config.toml
train_examples = 145000
encoder_activation = "gelu"
encoder_parallel_block = false
fusion = "prefix"
decoder_layers = 8
decoder_norm = "layernorm"
decoder_head_dim = 32
decoder_bias = "none"
decoder_parallel_block = false
decoder_positions = "rope"
decoder_prefix_bidirectional = false
muon_scale = "original"
batch_size = 32
lr_schedule = "wsd"
adamw_weight_decay_other_params = 0
Rows from block 5 of the text decoder, named by matrix and row number. Rows with one number belong to one attention dimension. Each number is 500 + 40 x the weight over the matrix's rms, rounded and kept within 0 to 999. All counts start at 0. Numbers have three digits each.
# v: attention value (decoder.blocks.5.attn.v.weight, 384x384), inputs 0-191
# proj: attention output (decoder.blocks.5.attn.proj.weight, 384x384, transposed), outputs 0-191
v.284:509580500503493523515503522436500516471499486482472533560469558466500417526484555496565490445500524518495497497491454528492519474443527499505533525494562480501511517527499511474494515424547466510489457469472430444492522457483403495510432398531501420528511495518606562507485479378537562524529502532481448465459527517498485515540508532528534462523510525514506482432417491546519439482473488450508496489489564440511477595507434477468511496513549445515482515434496448467481405508554497479474613534486518486548450587617495536483501556455482521493515560540460511481513499487546513530
proj.284:460569530466491483517484499459507500593510488509557473445481492458529487454435484544526422492483538519524516502521597471487471445505427522526469552438500460621489550574489486501553475509435528516495438595453483519480457517459570476480432502484504576438527538467558551479535542540481575413552500474530497564463493401493540546506502471474513467494444453530464546543551531608498525554495498505600504446485510487492501400542520556514499499420479376515468601607407475568498525478433481496541496495364433563453419508433477509467526442518526493524469536497531469523386504477461487527
v.285:526497503489501520463471509422513517535468501497410481493497498460481481433564563459511492503501502474546611471443534526527479480580463505531495487394544504522565521450467512503487561494498461621534510440533532518534520491513483465478507492488521499506498548489511484379516525493491480546448534530478496531507485515442539461526499480458513542418499461559594481529575499422479489517561502521511469457455487552473492475467544572555526509483517489505528433440472442468491522526501493450522541460485482480468591492608476506495478490492524531570494508533520516550541497536554492465
proj.285:475503515528473598496510522518541454484486499512576539479533560547493514526417540475475546412569472488401497450457504507484505472565523490471510521518602489527504488551524481457439532561496459532496492518472517492509506523491548470462456498638521502409623498494438498500453466421556532480566428468441487513483479482479496477470489476520513488489442486519577511576460488477536470456498443548466496532506508507458460522528598497571470486528491512517450472453462545511550502515494450600548476481496543497475557518575483496467502411509541499482561532498476464515523574514554491442
v.286:486435544448497437579509537554473510526398475496573393490516508509524515582513496556463475427518564523446565483486456501464531512500426531473501544520561474526511499471503516539545482490550478567582487482554514473470526451459445505501440481425497449575562558459510518496528529510482531551452431440521538446500553469474501486451486514489511449472539494503549550545479504507475534399506493549449411454520472560496475452491549554508513405413544543529495499462496481475481576553526476526472514494527474535509443517593468527472485543552525502471447544479420463528547473529504543513
proj.286:565493448517490446490499490466487590481534493552497466537516452537508610493525466543514442488449474544522504458524456510461521483523441499545535529527422452544456418570495500503506464549475471503513482569512479452521500520476498562512465503572564584548493546560554550527452517483449563457478498498384518574434462525523440525514512520442535545517447457495542553459541477554500473506448434379473505494507499483535483509482501455444489452555574480506502454489539507491567433540591508481551473527468515526512521488397515479491499499431575525513490524539517493497424468496468524507
v.287:516483491440493509577482473487468447508622499455487452488503457528479505467470443591462465528478475469506463529536489461519489519571530490523522488556564461490542492473436524462495475481513481539525462505486467471495531494450549518510473557499509489507562392474493430541548501460505593461473544513421575413553490469594522543563497559538497548510459513482532515516478511473425501519479464593542555552501597552515470560459451494499483455495467521432440451505417446464463517515569510544566554521511529460476489458538474538548475523466503504456511459526492469503467530519523421430
proj.287:503463387518503570493569446538498444540483508491493399509474538454498510491413496505524552537489461484559542575497512452528484524538469509458533476500469487483533493492502450533581477496475460513455472504561505482463458513516492525465556484509508466495459487547496463469549532465467518519493517503561488483473512423489474388493506527565518497505460446397478615529510583510504467462507546423545464500463456518496465463452499386516420477512518418541562551551511520494522514456438470489512509514521447474529509534511462505512458570523509474500498495482489461534457518532451440572
v.288:542431533458452460509447519527569433512556480534541530514507426535566506474517428510512463507436493499455457418466531526579563544544579520490548488471526471496596494514560438479457493447520515479489480505492452518557538556481492560542502527426491581473516536511500506513498469503457527493568485506410598522497531520521550520593559496511524480433517438507551503481484473528431533546471494514483470511506435446523483455507536461467488549528554508480450516436480509484537463526511459541482544464520481567473562421458481506477462442502475503452504482551506493528424455417454504443
proj.288:451442497524548596504498508536507491471484510514513529604464554496471506518495475524505489528530482534495487481523546481432484480505500481496471554447448502512529501489504482572549439453486504512528487423482491528504467534543522460522502506629488416444531475499562518474441499496564507463501482469493484434464473542460417484458515507508586499499446551550498513509419458431508524500623509515529481476571504526495485536498498482603466478519517546534460475535577510488541464537495565516518497542563488421527513526499542530484479445506391499521456477485512459498433472540503436470
v.289:501549433451466523507529452523552481456560510525482526584459459558456551500499466528520559556469507484522499558485430520502494556514491486465547556504550487489471529419453525525507547474458508545491461474531511508544492492509541558514543525502478490570556470484530473560451464504538549537616520477491554493505480488507486455578458541505475550496542569497492448519461473472501426531483570487535477540480475448476445492517533499520482570429449528533478476558545488536522515534514473501498503484528535548573495498453536431526452433558554424438511544472422556474552518515432435461
proj.289:525453511514551488483411598503496434504508519556460564480539659471504436526547520523505503476470526570456469484478531505619478538496473477490488440534508494519486455541505482525477483483591528556511458477419487476549520356515505509467539509529525515500550472371492494494527468498469530469459450543483495529500467455531486502486519480502384506483527445474606530446479523502489462542485632463466453484527511515430504405476448537575537483596443449431549507497535510513486535549473515584498495471469492452560543495449554533484458430500467465497498525507491429465481533551546471531
v.290:495477558534483449496556564528455453579469440475525436517501538524531454454431484519593498535469490538472432417495503520533497523507545522483486463544455513464556521469474519511467505505553515536494494530533463497483534495441488507565501536516472482523475550536484511473521544485505432483430500502488503512478536540540450477508598513482592463467531449489451517474548512519448600456488515519495524499495455553507555486517493474462483498480589439428458513505544503498523531553444503528467514514534391518511579469473475573450417499469475521520547423480538545539496460435476463497
proj.290:426473541514445608504490523542527451507507505495487450507464486506502520479498401528518500520477486508566506562474513529409516463436523490522514506432515464487496547501493482539587423481496500473499540502471543525489495593500553469485495494517472582396495478554457546518473517459555431475523554550586479431488490484543510491525499472502553490544486452520464460572482479547463471491620451484487495514554492525541475579475518461467487470437441460520451472506478527493510557531453566423494528567582435483482477556561475498524522574517495517525538464510511492505412503495506472496
v.291:483478444481451475569443492610549531404525524496455536497486494472507497560483487486514447569482417535546507546523511432395474438481459491508505543463496548456485503380513504493473515495511516529529480471472540524542482485484532482483531442492493560484514510509493544560496523435544571487479565544532554537506479522530495547601539547460428471581509567511454491502469516488534449470505594511483536472511483500563512491512437492480530532485441500534485448492510502478519494517498474509526519477513474466547496529492480473538515440461512429479516518556480584515537478482487513399
proj.291:483496495532519629514434568508464500507384501536518527527565561497493477503489530529483587448471564554423446439478546501538565603520484468471518451467549496501416541579501483533514520467469517514530488464492469450532437381471542506468507498497500484364420468427472494508476549563499472488431545508489460482507532466464532521510495493536469528505492421495564471509461586592493453485463525435472431485519467514476485494508446503575520468574490425500546507490427528527519505444523683567502409533482422542547534533530505525507522603497506517510557537509482431402388503542493485487
v.292:500495533487505460464428569479464498559505523543517534544503458536556502518559435496514388465491456515521434555509586488447509520477582518424538512483508559488500501530457476463452549486521457478507465497502514506463559537514497452506474527474461577529506517476574491523483451511552570459463517496477527562520504467582477533587574475563476500583577506454548460530477453502499561446569480582469548489514470506580525533487478494538507477578452469472502531448508440478519594555452419526447525456495473439493550472477472501484521527481451472490535508540463515442516526447502506396
proj.292:501481520505503505495547459504446488483456490535531459592478430482527470488544495562458528533506478432462518522513503540557526516533541438539524462490517515541534494457504492567505517477479477507496589508542450464470393451522434531424587511548498442469492521578526482523447473506483465487430442519442482463471524504531503529538506535492548499496452593506558521513509533590473475421590513485486581507470511533556474497466460484553490560405503441501554560535467540566544454396426534465501472523557398483495488451599535506485552602500515505502583534496498508442457434396500510540
v.293:527519557511444501535512520521520524562472514464477444467448570470519499511427500431513466493568497508466434466538494541531514444476478502523525558481480491460488490500490589504557502494451471510504482463491488529499517484429521492512497500484485427522535523551499518508428553492477476493395512520521546485492443471497534545466443573502465469509510433434470541477513533500490525513501477466498491519558518488484549548500471475458483475436465565515482462478494457522532440483539541500505488536558462490535510498499519433505498523477555447493475500492518551491500504510442488491
proj.293:430448447480477486507609522516508520478498508413484516440565509494487534510468485478502415468489540489491508490459540446447479516459469491495466521534493572512509445506496497511474527438463503487485469493482482512522459472521518523489495502482540540473516501468493501431557471494492475472499495467490486485477475526514515517543508502481521492500514442525523538484492424585523460505486512535488458552534559518515511503482483523447474489533522496494563528519507485519492525530582517471504457532486601548517470490497490506456484538499543499486511578488515502519437521482511589496
v.294:493489482526502504470508519503491513490499550503466446497433494514528461462506465491476457486446485528602528452466537484576560538475441496502467563471445595496525467576467473501454516535442506446432445453470463530521588535448476468513499521445526545527557482570504508517500522479564517429503461506500527460506498439537543574519598547483472400455531448517469518494528479491426467576478516485518498545554458478520555464531437447452506552540433526459503523493459445470536524440531458595568521478514435460502554549469488575563460501491524443490520508585411437522583479489487520484
proj.294:551431608499474543486458458499450490487458504521547503476522460455493521526513515506463545514584519506494512462473493503419515451352547433537514415510550468519477507496497505464536498462509537467496471551453533520511440513478507522537495507539428511510450516432533509477506401497486532447559549513435484432502542561492490595560483432521518521552486557566516434525478471538512482437503514526535475521448519488496474398553471508494484525434486580492474500554474514472501512529508588490489441491449481540494447523533508516483518642543427497493532502457511365401505572473572469447
v.295:455536531449509499527475491474450464514492461530531468529491507555469515489521485554499421495500448507528493544498558541516449516475510514449500516534478554513483507474485582503536549463479518508484465509457483514458508464520527509553467512458480506621465485505540429492417498537550509526499450494460515535571496522515495521532501522480506481542506502475537512505485486483465556521527420506532503508460449419461483467493485504447456542486544481537537517486467465495547509541545496542460500504532506479455496500394510495482451539466478422494501490527449472488537489451457453505
proj.295:436395471476500543490513553470532485491528505499469471536541488482498512568484481530486429533471463505493521493509489469433491489582453472503479525479495479566591517559498501514521437506480500513502550463460413500481517463526522577486520495522483521459471509585509555509490412531502521405517431509483482454484489503542466490487501499511500494452505566529497450504509513568478486470639559457521560513556528496552462489519475445540512522521495447503510487539534481506532480530510533424491495478500544492515526490526482488521493503507491479481514489538507460530523470527511471489
v.296:513454524543525475507453421515528506507521513526485465503451546495592497480472437550457473489461495521536449531445464535571572502564528515522463489431475508534544537634478434512537503507469525495414518514516477517424518546483460475494460515567528514521468507521494481476423527484566467502456516514539466523498465504491520560508540500489509467551491379530490532513486480442432542480508488510453485572499446517518532499503518465475469514459518453531515541495557471469533423475545528563492501538516441495465531435462524542516493505541542441406472481496449447529542447458524510493
proj.296:449555622493456523498491529485543502498492497545546463562476498492513487488528487567470449561459458517502548436501503455442488518449467472524482531475564547509492466451510505505516495481525472519506453494530516580517472577523516469521521529465532635583502500525503467490560466486422489452584516487467507468522462501458497465539501534502544506472453562584568492496512482470488507543594523495537489536490582537517425497455546528460500473414440516469515469501536553483500522584523487461520499482519504454502427493508506502472484497515473488525461525489499505514456546490436481500
v.297:517517417453454505529368541488495467504542520598553559464541362509505508460521400478487561510477514459478498509490604484515488626481481474472574484475529510435516555536519523501523468496521533421550500469419511537563483475557487509458433554465485537509523443468530457558516456502504548508570502532411518472446526578516557533587511551511471459494466522553585492521478489521428426600495530420555498482524530442525478468513475501465550460476478442546516440499449402516475498547558498496524526504480553549520498472481469474483481514465478446438481496498508507519515495426519430497
proj.297:431473477477570459489501526512468518482397505441463556511468575524480500530474555496493514489521523521463558427506455533474508466545548494512463512557433495510541454527507495608458574446480542519497471488516493417545376460531467533497489478543445399489562509528528497446511456504451581473463438485466479419472537495491446543515487488534444474455587575461545536492562539415510548491510554552495504506513440447484513433436450551616549520501623598515558515505553501492473421506516647555499460476498576483528553478562527497510444537522473496479542502436489480401507507542556514483
v.298:455500509495474507488531502502500518523547505523494533556536424500457513482573483511521569554585459466559517465525560445456482537482485499406512452487559504468449530445520504515460489457518519527552487496437472470474463492487490528464503523503508523480468485459553515476475466492509565476568503464447484505534486531517466526519510496509545472484494516540508489527479482499475473524466494486460540479448488493529472503505483557508521550535514429571524474478570533503586513544539547460493486476486497503504496535437510533510454506495458485484522479508519472520518499468495513471
proj.298:501473478498465513480456537521466504521480500539481495561526507512490481520508483569545566509503480533509457528498501535561527529550526520502529541515528500498544546536519503527534486527519496552520476559542506469498515449499463563466519501557485472432505489450535482509529497554495472530402503535506477491466518472511458513520489480513465469501503515471604445551502553468465479497539478521509533452549456545508485533498486450528560493544527472499517456520456524480508524471485522550488504515526438527496556505504542529507510479495483524503514465490489431473538502489480388498
v.299:508534534476456516575448533473497554540529534518519522467512434485494530470515462505470536462543517495556565511527530480413496466376462492512489510538500532521419481496511557458497529467456479484556458489441515512496519509502492467538477446454508558482483474453527464534500518553513473494465480534527454515540486450541523592502489522462499471496484528510522481496537481610470514450526507505502489454491551468512536501446497536480497472501471452540541514468435532518515576467515531482464505496509526472508477537472508552491502539416485461484498494485488463515563544470539497539
proj.299:509450477474492487482530467489506514541433498485467476528540407473500496520431529511469495521464429469447583483507477468535501475561533465521512514523532493487515483500492484471528484529466494483530495517519496474510440498480515522479446511487469435510486501496526482502530511512470533499446500468458486509483567476550487512502489472513474485470531543447527502517510514564458524500502456505524561491515480431543508513528432501445493531471576492547499502516527497483487496434529590504494481480435550508524481468520480445507538544508474511463547464490492505487496514468480485504
v.300:501541461467524476444553561515483506462466462487496552571477515488487539550518527410555488497553455478444492498510527443501435519515441482457516457494484449467514499433534515503508462506493437518527512499530479492498434425557552511482523547520462400488605497509533551433502456507492559541449456514502542487459476466511505467551481455545495532568485570531512528501483507450574469465464527461491525499469553484501491526491478527485483567487444519504520461564551551474523525488435541439518509473518529477459449521508540461449519428450496530530500512509522528535489522519487480410
proj.300:564495375500533501524509495482502446522479501532498489480506569523529535500504506506532478515468516556507482546542422505555518494575511551489496496565486448490483495543485491484486492531526479530468570447485530510466512408520506458503523494527508521454517506498456589509446514493517459527430460552538487519475489474470531509447522523497498496511487506482507509516495530597434499456457520447466547480502462574481494460519554459556534502590473405496539547517401465530557482459516504490489519494472412496504606493558513484492532439479474499482477601516507473543521428580530533503